From a checkpoint of a small audio captioner: 7.18M parameters, batches of 256.
Rows from block 5 of the audio encoder of a small audio captioner, named by matrix and row number. Rows with one number belong to one neuron. Each number is 50 + 12 x the weight over its row's rms, rounded and kept within 0 to 99. All counts start at 0. After the name is the row's rms in percent of the matrix's.
Before each neuron's rows are labels from the 100 clips, of 14848, where the neuron reaches its highest value: "top examples" is what is common among them. Only what is clearly more common there than usual is listed. The data: short pieces for a synthesised band: melody, chords, bass and drums. In brackets: how many of the 100.
# fc1: MLP up (encoder.blocks.5.mlp.fc1.weight, 384x128), inputs 0-127
# fc2: MLP down (encoder.blocks.5.mlp.fc2.weight, 128x384, transposed), outputs 0-127

top examples: clarinet-like (29)
fc1.184 102:30 57 55 54 63 40 48 61 49 50 37 35 44 67 62 54 54 77 59 57 48 37 38 51 56 64 53 46 47 50 50 66 73 39 34 42 50 49 39 54 46 62 57 48 47 50 65 48 61 56 46 60 53 49 29 53 44 42 47 52 62 51 45 48 43 54 55 48 49 56 54 15 50 54 65 62 45 49 49 56 17 26 36 37 54 55 43 31 66 60 32 51 66 67 28 50 56 35 66 41 51 17 50 43 64 44 58 64 55 73 59 67 26 61 42 58 22 60 33 56 34 65 30 54 55 55 47 61
fc2.184 099:55 60 26 53 34 63 61 60 43 50 55 67 50 21 46 57 32 45 22 40 61 32 34 48 48 53 59 52 63 50 30 43 36 55 44 47 50 68 30 41 52 74 51 48 65 49 66 48 39 54 60 71 52 34 61 51 59 42 52 48 40 63 44 43 64 47 49 68 27 54 65 53 45 48 48 58 30 54 42 52 61 54 66 45 46 73 33 76 73 45 51 50 44 52 48 48 67 75 52 37 42 32 35 50 61 44 62 35 58 42 27 51 50 44 72 56 56 41 56 66 49 58 55 45 53 32 36 30

top examples: clarinet-like (38)
fc1.332 109:37 35 55 39 72 54 56 46 49 67 41 41 31 66 34 32 54 68 55 49 50 22 37 32 60 52 37 41 48 64 56 42 49 38 56 47 38 34 54 40 77 39 43 32 50 60 30 53 50 39 39 64 56 48 34 51 45 47 51 37 46 52 48 71 39 34 43 54 64 40 53 45 76 87 46 64 52 38 42 47 56 41 43 47 50 52 24 45 50 51 34 58 39 16 41 46 67 48 50 67 52 50 66 50 45 49 58 29 51 62 60 51 58 63 46 64 58 54 44 58 42 46 31 51 75 56 56 66
fc2.332 111:51 52 26 33 47 39 60 53 28 55 45 42 23 69 65 38 45 59 80 37 48 57 44 64 63 30 47 65 67 69 60 52 66 50 56 51 46 50 39 34 41 49 42 42 55 51 49 49 58 55 23 42 52 70 48 65 58 67 61 45 77 47 51 48 73 73 62 53 50 50 22 42 60 51 28 65 49 50 50 38 48 51 37 59 69 47 45 51 64 36 53 41 47 22 40 36 58 61 45 62 58 49 47 55 66 50 43 43 44 57 50 29 17 40 41 53 32 48 48 49 58 43 58 45 48 61 52 58

top examples: bass guitar-like (48); square lead (30)
fc1.276 104:47 13 36 50 58 58 36 47 50 65 48 53 62 27 48 66 51 52 37 56 48 69 55 51 17 48 40 64 36 62 33 54 35 56 53 54 38 50 49 51 37 54 41 33 50 66 70 54 48 55 34 57 60 59 43 38 43 57 23 49 55 55 50 58 55 33 43 50 62 65 41 46 76 48 63 38 68 55 51 48 52 46 41 45 64 20 52 43 51 58 40 61 54 62 37 58 58 49 50 35 41 57 29 49 47 31 39 60 58 26 48 35 34 44 55 49 38 41 56 38 58 80 43 56 61 64 75 33
fc2.276 100:54 52 45 30 59 58 51 49 49 82 55 46 53 39 51 43 52 44 62 71 39 55 39 60 29 62 51 43 57 52 49 76 42 47 52 49 44 34 68 46 51 63 54 62 50 22 38 60 66 67 47 67 62 59 29 62 78 40 24 45 59 59 37 36 46 46 44 48 53 24 70 56 40 56 48 46 40 34 33 38 56 47 49 56 43 55 39 63 54 51 69 44 55 42 60 52 69 57 57 62 31 49 59 36 21 43 47 24 54 33 53 60 59 48 48 62 48 59 71 64 44 53 45 65 26 36 43 54

top examples: thin (high-pass) (29); square lead (27)
fc1.345 105:25 37 52 48 52 54 58 75 40 53 40 26 54 33 44 35 55 59 63 65 33 46 52 51 37 42 33 46 53 53 27 58 49 55 59 52 50 52 60 70 35 15 36 57 44 52 27 53 62 64 47 58 52 57 58 47 41 48 56 50 16 40 30 46 59 48 55 42 54 47 57 53 67 72 65 16 69 51 70 77 55 31 46 55 43 38 61 54 63 56 49 53 49 71 49 43 58 47 58 41 55 53 50 49 42 46 40 44 41 44 55 30 37 43 48 53 55 52 67 62 23 38 52 57 43 54 63 62
fc2.345 100:48 49 50 61 36 46 49 27 38 41 14 53 49 54 58 32 43 50 54 35 47 54 44 55 59 61 37 33 31 48 62 46 49 53 57 54 54 62 51 51 46 51 63 68 58 33 34 40 51 49 85 56 30 44 56 37 40 52 39 48 72 67 59 64 52 82 76 52 81 52 46 49 52 32 53 45 64 59 33 48 46 58 68 51 61 48 49 45 53 63 45 50 63 49 56 62 54 52 27 65 80 51 54 57 38 57 38 50 37 53 50 50 47 58 38 37 56 61 44 47 70 44 33 52 57 42 22 65

top examples: clarinet-like (35)
fc1.344 096:43 53 47 28 55 47 17 59 42 54 40 53 59 49 48 28 44 47 45 51 36 48 32 30 41 59 32 55 56 56 35 31 42 63 62 47 42 39 25 53 45 56 64 12 44 50 40 50 70 59 56 56 66 49 50 37 32 41 50 43 49 39 48 60 46 24 66 71 58 48 55 40 48 66 46 50 56 59 60 51 43 41 40 45 49 69 63 64 65 66 72 60 29 34 48 55 55 66 62 41 47 37 32 45 59 45 50 46 69 25 52 46 56 76 33 40 47 21 54 47 51 56 49 50 49 54 53 50
fc2.344 089:60 43 44 78 57 68 62 62 35 34 48 47 33 45 55 61 42 45 47 48 58 49 32 53 29 48 62 53 66 36 50 54 45 51 44 48 40 55 63 62 47 50 30 48 38 67 48 49 53 13 53 50 56 45 53 29 49 36 66 67 39 51 52 40 58 42 51 37 67 57 46 29 41 51 34 59 46 56 39 46 39 61 58 49 49 56 48 30 44 49 59 44 64 75 23 43 50 48 66 70 53 76 57 29 71 53 75 53 49 50 38 62 49 52 51 40 37 36 50 48 60 32 63 42 49 79 40 72

top examples: thin (high-pass) (66); bowed string-like (35)
fc1.341 103:46 57 61 62 42 54 50 51 46 41 51 36 35 60 62 41 70 64 41 30 63 47 30 63 39 49 54 51 52 51 60 44 56 49 67 60 50 36 58 44 49 53 63 22 55 30 69 46 28 49 33 58 50 55 33 49 29 33 41 65 57 52 64 51 46 48 69 47 39 46 50 39 60 54 48 59 43 58 43 59 73 29 18 17 62 44 70 48 56 51 38 64 60 48 46 16 67 57 43 44 55 58 51 49 48 47 51 65 38 55 58 68 53 48 52 45 16 64 64 64 46 54 40 70 42 52 57 40
fc2.341 121:61 68 38 45 54 52 39 64 54 60 42 32 59 51 45 46 63 55 57 26 64 47 54 29 32 41 40 54 52 42 29 44 50 42 36 63 42 31 45 31 60 63 55 30 66 59 46 50 48 51 50 70 35 43 48 53 51 48 67 49 45 23 51 33 57 55 68 71 54 33 41 77 48 43 62 56 51 49 57 41 45 47 62 47 53 68 43 68 59 38 50 33 52 63 65 55 69 60 52 38 30 42 35 43 55 16 65 58 56 44 48 50 62 54 66 82 43 64 51 62 23 55 54 66 47 47 50 36

top examples: clarinet-like (44)
fc1.179 103:51 62 54 52 41 55 08 50 47 40 60 51 64 30 54 64 42 56 55 66 30 42 41 33 51 70 36 54 45 51 59 47 74 32 45 58 36 57 61 78 29 50 55 23 49 50 52 50 33 69 55 67 48 47 64 49 54 39 54 40 45 56 49 43 42 68 31 51 48 45 57 41 50 55 47 53 56 48 31 44 39 36 60 52 54 34 54 43 57 47 48 46 48 60 61 21 62 44 32 51 62 61 41 56 47 60 62 54 37 61 68 37 55 59 26 37 29 50 86 35 50 40 50 41 52 59 64 50
fc2.179 097:54 55 54 43 47 22 91 48 32 63 51 52 53 46 42 40 46 55 28 43 57 81 72 76 44 51 60 45 38 53 61 53 55 62 58 50 50 36 52 17 55 18 49 43 51 54 71 61 60 50 62 56 55 50 38 47 47 70 51 58 55 54 51 48 28 24 43 56 36 45 53 66 54 39 45 46 44 49 62 37 42 53 36 51 51 65 67 70 38 51 43 48 66 44 41 55 40 55 56 18 61 50 52 33 51 62 51 39 39 55 37 48 45 46 53 56 53 66 45 30 73 55 50 49 47 65 48 47

top examples: bass guitar-like (54)
fc1.211 097:48 37 57 65 51 61 18 29 37 33 52 77 47 37 43 58 48 40 39 70 50 50 35 24 31 41 35 54 42 48 46 58 45 63 46 59 52 50 51 33 49 78 36 49 66 62 67 49 52 39 45 50 62 49 50 51 50 89 40 29 55 39 65 54 51 52 50 48 50 58 43 44 65 53 56 63 55 51 55 35 60 47 77 60 55 56 46 64 47 52 63 63 45 63 70 33 35 49 51 63 45 42 34 52 39 39 43 38 51 40 68 29 53 51 51 35 62 37 45 56 47 79 31 43 51 40 55 37
fc2.211 088:49 65 33 33 26 51 44 52 46 56 50 60 29 55 69 58 37 36 51 53 55 59 72 56 68 13 61 56 42 53 44 69 49 55 52 45 46 55 55 41 33 65 59 40 44 48 54 50 50 56 54 55 53 57 75 48 62 35 37 43 48 46 67 49 73 51 50 52 51 37 59 44 24 50 48 49 50 46 55 32 54 72 79 57 49 78 60 51 49 57 73 53 37 37 78 59 55 55 34 59 45 37 36 50 21 58 40 46 61 39 35 57 68 55 43 53 56 46 34 46 48 53 48 45 42 33 27 47

top examples: clarinet-like (36)
fc1.180 104:44 52 51 57 56 43 35 50 63 37 51 39 41 49 47 47 54 70 29 54 51 59 54 30 42 62 18 66 42 41 35 53 36 38 54 47 35 53 52 62 30 43 50 52 50 38 39 39 50 60 20 46 56 61 61 43 59 44 42 59 39 53 55 44 60 37 49 67 62 32 47 46 56 51 44 52 57 35 54 64 43 39 32 44 32 58 32 59 44 58 27 52 51 35 57 48 79 42 57 71 55 59 34 78 50 51 62 61 53 52 62 35 38 64 04 63 58 57 72 44 51 50 49 57 58 67 63 45
fc2.180 103:71 58 39 41 57 52 47 39 43 56 45 32 36 58 55 41 54 40 75 53 64 50 44 46 59 52 67 35 45 60 54 34 58 55 47 54 69 33 50 51 61 48 57 52 56 50 74 51 28 58 64 49 40 50 52 41 28 48 71 60 38 85 61 63 38 49 45 48 49 72 51 62 48 46 57 30 42 45 11 47 50 60 52 58 43 44 60 25 39 54 51 65 38 46 16 41 37 44 48 67 45 50 49 48 49 60 45 66 45 62 49 55 76 64 46 63 56 49 52 16 46 35 40 37 46 55 46 54

top examples: clarinet-like (38)
fc1.45 097:58 26 41 45 50 55 47 52 69 70 52 62 50 34 22 35 54 51 75 66 49 34 56 49 56 23 59 28 57 42 43 38 37 31 37 57 70 33 67 74 38 64 54 51 44 31 47 49 46 46 37 57 40 18 55 75 42 55 46 52 61 53 43 63 58 48 57 46 47 52 47 47 51 64 58 50 53 27 50 39 59 53 66 40 39 40 74 49 59 73 54 67 50 40 61 46 46 48 60 55 48 24 55 57 49 32 34 43 54 55 70 62 56 38 60 39 59 49 46 31 55 68 55 46 55 48 67 54
fc2.45 093:57 50 41 67 34 53 46 35 44 49 40 64 36 55 59 46 38 38 53 42 48 57 61 44 51 49 49 95 45 57 47 57 54 78 54 59 48 56 64 46 52 40 27 55 52 39 52 50 84 55 66 56 50 37 69 34 26 42 50 44 49 36 54 37 43 28 66 52 40 53 51 41 63 58 45 63 60 50 57 59 47 37 62 09 42 74 65 56 47 46 36 48 43 60 33 37 49 80 46 51 58 61 29 46 54 49 56 56 68 53 49 51 44 64 49 43 34 56 38 60 36 49 49 67 37 53 49 48

top examples: bass guitar-like (44); marimba-like (28)
fc1.359 102:54 21 46 46 58 59 32 53 41 50 55 76 52 49 56 55 49 37 36 75 37 55 63 38 52 38 51 52 34 55 43 41 55 57 51 49 49 42 40 35 48 53 22 32 59 65 48 59 37 57 51 46 49 43 56 52 44 78 51 23 52 55 51 67 61 09 50 55 40 56 40 54 53 69 26 54 52 36 48 65 61 54 51 42 43 46 56 53 62 62 55 65 56 49 64 52 51 56 48 65 43 60 46 49 12 48 53 42 61 45 68 24 56 48 44 31 59 36 52 41 40 72 50 42 31 42 60 31
fc2.359 094:49 52 33 60 51 56 49 67 45 52 37 49 42 44 46 63 44 55 52 58 61 41 71 64 16 70 40 54 44 45 41 90 49 73 41 27 51 57 38 52 49 59 66 30 42 24 43 36 64 48 52 47 57 68 41 57 77 27 26 55 68 40 53 36 46 72 40 52 48 52 62 46 49 47 59 44 40 48 50 50 32 37 52 67 64 67 48 42 62 48 70 35 43 43 52 63 59 49 49 71 46 39 55 61 50 33 51 41 39 36 67 69 52 37 45 53 57 58 48 48 39 48 58 58 63 43 46 64

top examples: bass guitar-like (60)
fc1.347 110:27 65 53 61 51 48 51 53 57 53 31 30 50 44 59 51 50 60 43 45 45 53 40 44 48 51 52 27 41 53 56 45 52 56 42 49 48 71 50 69 24 50 62 54 51 28 50 33 54 71 48 59 61 36 29 47 60 62 20 44 55 51 39 50 49 48 33 36 50 38 47 53 47 50 52 39 61 23 68 49 20 30 62 47 48 47 53 55 51 40 42 41 47 57 51 56 49 62 54 61 53 69 40 55 37 44 55 49 58 59 63 63 41 71 25 34 57 56 53 35 27 61 08 50 62 69 70 42
fc2.347 114:41 50 47 33 69 56 52 38 47 58 51 35 39 72 64 40 58 56 57 60 56 47 33 48 48 50 45 51 56 36 54 44 37 55 36 42 57 46 35 63 56 37 52 80 41 33 17 47 34 60 74 42 50 53 35 64 51 57 47 60 58 62 37 67 39 62 32 37 66 54 56 43 37 50 52 54 69 48 55 35 53 42 75 61 53 41 49 43 55 58 61 33 64 55 40 44 21 37 48 56 53 16 80 47 47 49 43 44 38 59 50 56 59 35 53 77 49 66 53 51 61 42 45 54 34 74 55 66

top examples: muffled (low-pass) (37); marimba-like (32)
fc1.313 100:44 45 48 53 72 43 44 44 45 56 43 64 46 60 50 69 44 50 53 72 50 66 52 51 47 62 58 39 41 53 50 46 37 40 49 42 44 50 55 51 62 49 37 62 48 63 57 39 40 58 53 61 74 60 56 32 50 60 26 48 36 49 42 68 54 43 42 34 45 38 58 54 58 58 55 29 58 18 48 40 43 18 50 22 44 42 41 49 60 53 56 54 19 41 46 50 45 67 46 46 46 78 50 43 39 66 51 56 56 51 66 53 66 56 47 33 59 48 72 23 50 55 04 44 56 66 57 48
fc2.313 110:54 49 70 60 57 41 40 37 31 49 39 49 49 45 45 58 47 32 52 54 69 49 51 74 62 51 34 39 30 38 42 59 34 62 46 48 45 60 52 50 47 56 45 46 69 48 49 52 65 59 50 34 36 61 44 70 68 47 51 45 67 47 40 34 34 47 46 48 32 70 40 54 49 43 68 38 65 45 51 60 60 46 75 97 52 66 31 54 45 51 57 56 51 76 51 56 52 41 59 48 64 25 49 50 47 31 28 45 50 52 63 48 45 34 43 60 45 32 81 60 29 48 49 48 57 47 45 36

top examples: clarinet-like (36); melody instrument: clarinet-like (32); melody instrument: square lead (25)
fc1.9 101:40 41 25 48 49 37 54 63 15 30 47 68 50 43 68 51 35 37 41 54 22 46 36 47 29 44 35 46 52 58 46 51 56 57 45 53 49 60 59 53 48 33 34 47 61 64 64 61 47 59 50 55 31 64 46 62 58 43 46 44 50 44 51 53 48 40 74 56 34 67 69 33 53 64 27 79 39 47 30 52 42 39 49 47 64 51 41 19 60 71 35 36 46 51 51 58 38 59 37 57 57 30 44 67 62 53 60 56 57 58 69 28 56 44 36 57 56 54 39 59 66 61 59 39 51 40 51 54
fc2.9 096:20 47 78 63 53 49 45 49 52 27 37 53 59 45 45 45 43 45 50 53 33 33 37 55 52 58 27 53 70 18 66 47 54 51 59 56 55 36 47 42 49 39 49 51 55 48 51 51 77 65 35 38 60 62 42 80 43 51 54 49 49 56 54 66 26 60 63 56 64 54 57 37 53 44 42 66 44 49 71 38 52 53 54 59 52 45 18 40 59 35 46 65 50 47 58 68 44 43 68 48 62 61 53 54 35 45 48 74 47 32 51 50 55 66 32 25 70 45 57 50 54 64 55 45 27 45 38 42

top examples: bass guitar-like (48)
fc1.65 099:52 47 52 46 61 48 56 61 59 56 61 25 47 64 65 40 53 67 61 39 66 60 21 60 62 54 64 41 45 58 53 15 69 56 48 51 42 49 62 59 55 38 62 59 66 22 41 30 40 75 60 62 38 51 41 59 46 39 38 44 45 72 54 49 56 63 54 53 57 50 53 43 48 41 61 49 56 51 46 60 36 36 24 41 46 43 52 56 67 50 46 31 51 46 25 40 58 60 35 63 50 37 48 56 40 62 63 62 63 66 62 71 40 51 48 44 37 52 35 40 51 36 22 74 35 60 65 51
fc2.65 106:42 64 38 39 46 52 50 53 49 64 49 51 34 58 54 24 32 65 56 51 57 40 42 36 56 29 51 44 42 51 54 79 40 51 63 47 51 45 50 53 51 48 67 51 60 28 55 65 53 50 52 55 35 52 36 51 56 38 42 26 60 37 50 46 52 70 62 75 56 45 69 47 52 40 56 65 44 41 62 23 99 55 50 46 34 64 43 52 58 57 45 50 40 37 51 51 38 47 35 51 34 42 49 50 24 61 53 30 52 42 50 51 52 63 63 74 62 70 40 36 64 58 43 58 51 53 65 44

top examples: bass guitar-like (44)
fc1.44 093:51 45 47 58 51 41 25 41 37 50 29 61 43 47 55 51 43 47 64 47 40 50 43 42 64 69 56 62 35 55 38 67 67 40 38 30 68 42 51 39 56 49 52 40 37 69 80 44 50 69 15 67 53 49 50 47 44 50 49 45 32 42 49 42 66 25 55 61 50 69 30 47 56 68 52 46 58 38 46 58 63 51 39 48 54 25 54 46 51 61 31 53 66 35 29 22 49 60 35 36 53 43 35 54 47 57 55 57 71 62 57 38 44 81 39 45 43 58 46 44 69 50 35 54 58 42 56 51
fc2.44 091:38 45 45 56 55 51 51 62 56 47 52 57 63 34 59 60 47 58 60 72 45 62 56 44 45 54 61 31 40 50 50 61 62 66 47 53 45 48 65 51 38 50 43 82 37 40 40 43 66 61 65 33 64 72 49 49 91 52 23 50 82 46 58 34 45 41 19 47 46 56 49 57 48 44 46 40 49 41 45 37 28 52 39 52 55 48 46 59 51 50 60 38 71 47 60 47 51 51 38 44 47 34 50 55 54 57 57 38 29 49 76 43 59 40 51 50 51 60 59 53 44 39 22 62 61 17 66 49

top examples: muffled (low-pass) (30)
fc1.153 096:15 44 25 29 75 39 43 47 59 53 51 44 49 58 53 56 54 52 33 51 34 45 37 54 49 41 55 38 44 53 51 53 59 42 48 54 32 33 62 58 24 40 45 52 58 34 57 49 46 53 52 47 50 50 50 59 52 66 34 57 38 33 49 64 38 35 42 47 57 50 72 28 62 59 60 48 56 47 28 54 50 33 72 16 53 66 33 55 52 43 73 74 46 50 41 55 35 51 53 59 28 57 49 63 48 63 60 46 71 23 60 49 66 55 60 50 55 40 62 58 51 53 25 52 48 54 61 33
fc2.153 085:50 51 53 63 63 60 62 55 52 54 46 54 69 50 56 46 17 63 55 48 53 54 40 50 62 48 40 47 73 51 49 72 50 23 46 57 50 32 55 36 51 60 54 41 54 40 33 55 69 40 59 51 45 44 50 54 47 60 56 49 56 46 34 44 40 33 41 42 42 71 58 49 47 60 44 27 45 49 30 53 53 69 62 55 42 35 25 33 38 24 57 34 50 59 32 51 62 59 50 50 48 26 65 60 68 56 41 44 45 60 76 31 59 41 44 41 64 52 61 78 15 54 49 40 72 53 40 55

top examples: horn-like (76)
fc1.130 096:45 55 53 48 40 49 43 50 53 65 63 45 70 51 41 51 48 58 52 48 40 77 31 38 48 43 29 40 65 51 29 46 47 45 42 59 40 54 55 81 45 24 52 56 62 49 40 51 65 52 21 33 55 49 52 32 36 60 55 42 29 60 55 51 65 31 57 62 36 64 34 31 69 57 56 21 36 50 51 51 52 49 53 46 66 52 30 61 60 24 63 58 64 40 47 52 45 47 21 60 41 62 60 63 69 59 26 57 55 39 59 36 59 53 34 60 41 54 55 65 35 64 50 53 53 52 42 38
fc2.130 088:53 57 31 47 44 45 31 59 56 41 53 41 53 52 47 31 32 51 47 40 36 37 33 22 43 63 43 42 65 37 47 73 44 51 56 54 53 43 55 29 72 45 58 91 50 70 58 58 35 57 30 44 38 59 49 42 41 34 48 63 50 45 62 36 41 36 58 63 83 61 50 53 69 54 73 51 46 52 56 54 42 58 56 58 47 68 59 31 56 27 33 45 75 43 51 51 52 39 78 36 33 58 52 50 51 58 57 49 39 44 45 56 25 51 49 53 51 57 57 50 68 41 53 44 51 63 57 50

top examples: muffled (low-pass) (41)
fc1.270 092:39 28 58 54 43 38 48 51 58 45 31 67 60 57 51 39 48 28 56 51 43 47 50 38 56 53 22 48 40 58 52 69 37 52 67 45 45 45 52 40 45 27 34 32 73 56 53 53 47 73 56 47 44 68 34 43 66 45 17 44 64 49 55 57 56 23 38 72 43 61 55 32 68 58 46 62 50 44 45 62 68 49 35 67 55 60 47 55 62 62 39 47 38 51 34 48 62 42 53 21 29 41 36 38 46 35 39 66 63 41 59 43 60 30 50 38 44 63 70 69 46 53 61 48 57 54 55 48
fc2.270 081:56 43 51 50 52 49 63 43 57 38 51 42 50 50 45 42 49 39 67 65 33 43 45 55 62 51 59 54 41 48 59 48 39 32 26 48 50 50 59 67 49 33 38 73 39 50 41 54 53 55 48 70 49 52 49 51 59 31 54 78 43 63 55 40 34 76 61 40 57 38 59 44 52 51 46 60 53 50 52 38 29 52 36 53 57 73 48 48 45 46 38 72 51 65 41 68 22 72 71 45 47 30 50 48 50 29 58 49 79 61 44 60 58 74 29 48 42 48 50 37 91 39 40 48 30 58 51 55

top examples: bass guitar-like (52)
fc1.288 090:40 36 57 51 45 63 51 36 51 41 46 67 57 41 50 64 69 51 48 53 38 44 43 27 70 50 43 51 50 50 59 25 40 56 56 53 54 35 42 33 60 64 45 36 59 91 64 54 37 50 43 53 45 35 47 51 65 65 30 41 31 49 42 58 50 28 70 35 52 46 38 61 80 60 49 49 57 34 60 56 63 71 61 48 49 49 67 43 56 66 61 55 50 50 68 32 57 37 39 51 54 50 16 63 47 48 38 54 49 49 50 45 54 56 50 28 48 54 64 65 59 54 58 53 57 44 31 18
fc2.288 096:43 49 34 48 51 49 55 39 54 53 53 69 43 51 46 48 45 25 33 38 70 52 63 53 47 41 58 47 48 44 36 60 53 47 47 52 51 43 46 52 34 41 56 58 33 51 61 46 57 63 65 51 39 72 50 50 45 40 26 37 50 56 67 63 50 42 57 42 43 53 80 41 62 44 52 57 50 50 41 56 74 62 70 57 72 93 36 72 45 19 76 65 36 50 58 48 40 61 44 55 29 49 40 47 55 54 39 12 53 40 35 49 58 50 62 64 45 55 59 52 49 56 35 60 45 35 35 48

top examples: muffled (low-pass) (47)
fc1.155 092:34 58 72 47 60 60 45 40 54 48 49 44 63 50 46 62 53 34 41 69 40 36 50 41 51 30 48 16 20 55 65 37 56 40 35 51 36 58 48 40 51 36 47 56 59 57 53 45 67 64 58 72 63 47 55 48 56 80 45 57 60 46 49 73 54 43 27 25 49 34 53 57 65 68 34 60 63 33 63 39 57 45 59 43 63 53 43 41 44 52 52 53 34 63 44 31 45 53 32 51 41 50 55 52 49 48 38 31 38 74 61 48 38 65 59 37 54 45 54 47 57 69 22 49 45 61 54 30
fc2.155 089:48 32 54 28 50 27 47 50 39 53 39 47 55 82 66 48 46 35 56 59 33 59 44 50 76 25 43 58 62 52 61 42 50 69 39 24 60 45 52 43 44 54 51 55 49 52 25 32 54 47 49 53 44 69 61 52 61 50 73 67 57 53 46 48 34 43 54 36 49 50 38 59 38 53 38 53 68 42 54 53 50 49 99 70 54 75 63 22 57 57 61 35 54 61 44 47 51 50 60 55 44 39 51 38 52 44 44 57 43 42 62 35 69 46 46 45 42 35 52 56 33 53 64 42 54 53 45 48

top examples: thin (high-pass) (80); bowed string-like (60)
fc1.96 104:57 36 39 60 60 41 44 49 48 62 53 30 43 43 60 64 46 64 45 48 56 56 48 81 37 45 47 59 53 65 28 55 52 32 55 72 48 54 46 42 22 46 52 33 54 45 32 42 31 51 43 48 53 63 34 39 38 47 38 56 68 61 51 48 54 48 58 47 44 52 27 58 65 40 48 22 52 50 40 79 52 49 51 26 60 26 41 62 53 74 50 60 78 52 33 29 50 73 59 45 60 58 53 50 55 27 48 56 49 67 53 45 64 43 49 64 38 47 52 81 45 53 45 52 44 44 69 51
fc2.96 100:53 57 42 33 49 24 49 45 50 83 17 44 28 66 36 52 60 46 47 36 41 70 53 23 32 22 61 58 33 50 48 59 71 50 63 43 49 57 51 61 66 57 35 39 47 49 56 59 29 56 52 46 50 53 59 64 59 54 81 54 34 55 61 58 61 44 55 50 51 38 46 62 65 47 29 32 56 43 58 49 53 38 75 57 59 56 44 40 55 57 51 40 41 58 50 49 38 43 47 50 44 53 37 49 50 34 60 44 58 29 47 52 47 57 61 52 53 63 51 70 43 41 86 57 51 49 53 33

top examples: horn-like (40)
fc1.221 093:67 52 38 42 48 62 47 56 29 61 39 43 51 49 50 50 45 51 51 46 48 25 53 56 57 47 43 54 60 66 46 42 44 56 38 54 68 66 61 49 54 46 44 19 53 66 75 60 51 56 45 64 53 56 41 53 48 38 61 45 58 50 57 43 38 53 74 55 59 70 44 28 76 53 60 31 57 34 63 49 63 54 28 55 69 43 58 47 61 50 49 28 52 35 10 41 55 38 50 74 57 55 33 58 36 45 40 68 51 48 61 70 49 56 55 56 33 50 51 38 18 60 46 56 64 65 36 38
fc2.221 083:62 43 48 28 55 38 49 35 50 54 83 47 42 47 32 54 43 45 34 69 68 48 51 30 62 29 70 31 66 38 27 45 36 54 74 64 49 64 51 48 54 50 33 53 43 34 60 51 48 58 42 57 39 54 43 47 35 58 56 55 39 63 49 39 50 07 50 61 52 38 43 69 56 53 65 56 30 60 36 49 41 43 51 34 37 67 54 63 56 55 47 42 73 51 66 39 63 52 56 49 37 73 37 55 49 50 45 31 61 49 49 46 51 49 48 80 44 41 43 58 64 51 52 39 55 50 66 37

top examples: muffled (low-pass) (29)
fc1.194 103:20 41 41 50 71 60 51 30 38 47 40 60 51 54 49 57 42 70 54 46 54 45 53 58 25 66 46 45 44 41 49 54 57 60 58 47 54 35 51 49 50 66 54 47 40 14 50 76 53 42 38 84 63 16 50 65 45 53 45 61 42 28 46 58 50 52 47 63 48 57 55 41 66 51 58 65 41 56 60 51 50 42 41 62 57 39 46 42 49 60 68 65 51 53 51 30 36 56 45 42 54 26 43 63 39 57 54 70 64 65 60 50 39 24 46 47 49 50 57 34 33 49 26 55 26 50 48 62
fc2.194 102:44 67 46 41 24 45 73 58 40 50 49 59 51 50 55 76 26 31 52 27 53 29 42 46 47 33 40 45 60 43 44 60 31 72 49 54 42 25 22 50 60 51 71 49 57 57 49 58 39 46 44 43 69 47 51 45 48 50 37 53 62 12 61 54 66 50 46 48 44 25 56 52 39 56 65 52 71 54 67 44 63 47 68 68 63 51 39 68 53 57 35 56 50 51 66 60 48 40 47 57 51 53 79 56 72 59 60 45 49 43 40 41 38 46 54 41 74 42 45 66 45 52 51 56 51 54 38 42

top examples: muffled (low-pass) (30)
fc1.253 100:35 50 41 58 42 60 46 40 64 46 47 36 54 59 63 57 78 51 70 62 63 43 45 51 72 40 47 50 57 68 52 33 39 66 41 28 49 79 50 39 45 67 57 61 66 53 53 53 40 47 51 64 41 25 47 66 70 38 52 50 55 57 48 42 52 51 30 51 48 51 31 57 50 76 58 49 66 39 40 73 42 39 44 48 62 54 49 53 74 48 44 58 62 29 45 32 60 28 47 71 57 36 18 46 44 51 48 45 45 32 59 51 68 49 35 51 36 65 44 47 55 65 45 65 35 31 50 55
fc2.253 114:60 64 41 66 48 38 82 55 60 50 65 36 71 42 35 59 46 47 70 34 51 61 61 64 70 56 46 46 71 48 33 50 63 51 55 35 54 29 48 50 44 33 58 41 42 52 49 71 55 53 35 48 75 48 65 28 53 57 53 55 26 33 24 47 50 54 52 49 42 47 51 58 45 49 33 25 54 39 83 41 53 52 61 42 50 49 56 44 48 33 59 58 50 57 60 47 53 43 60 60 51 60 39 89 52 50 36 45 34 48 37 67 40 58 57 50 49 38 50 30 41 46 44 65 36 42 52 66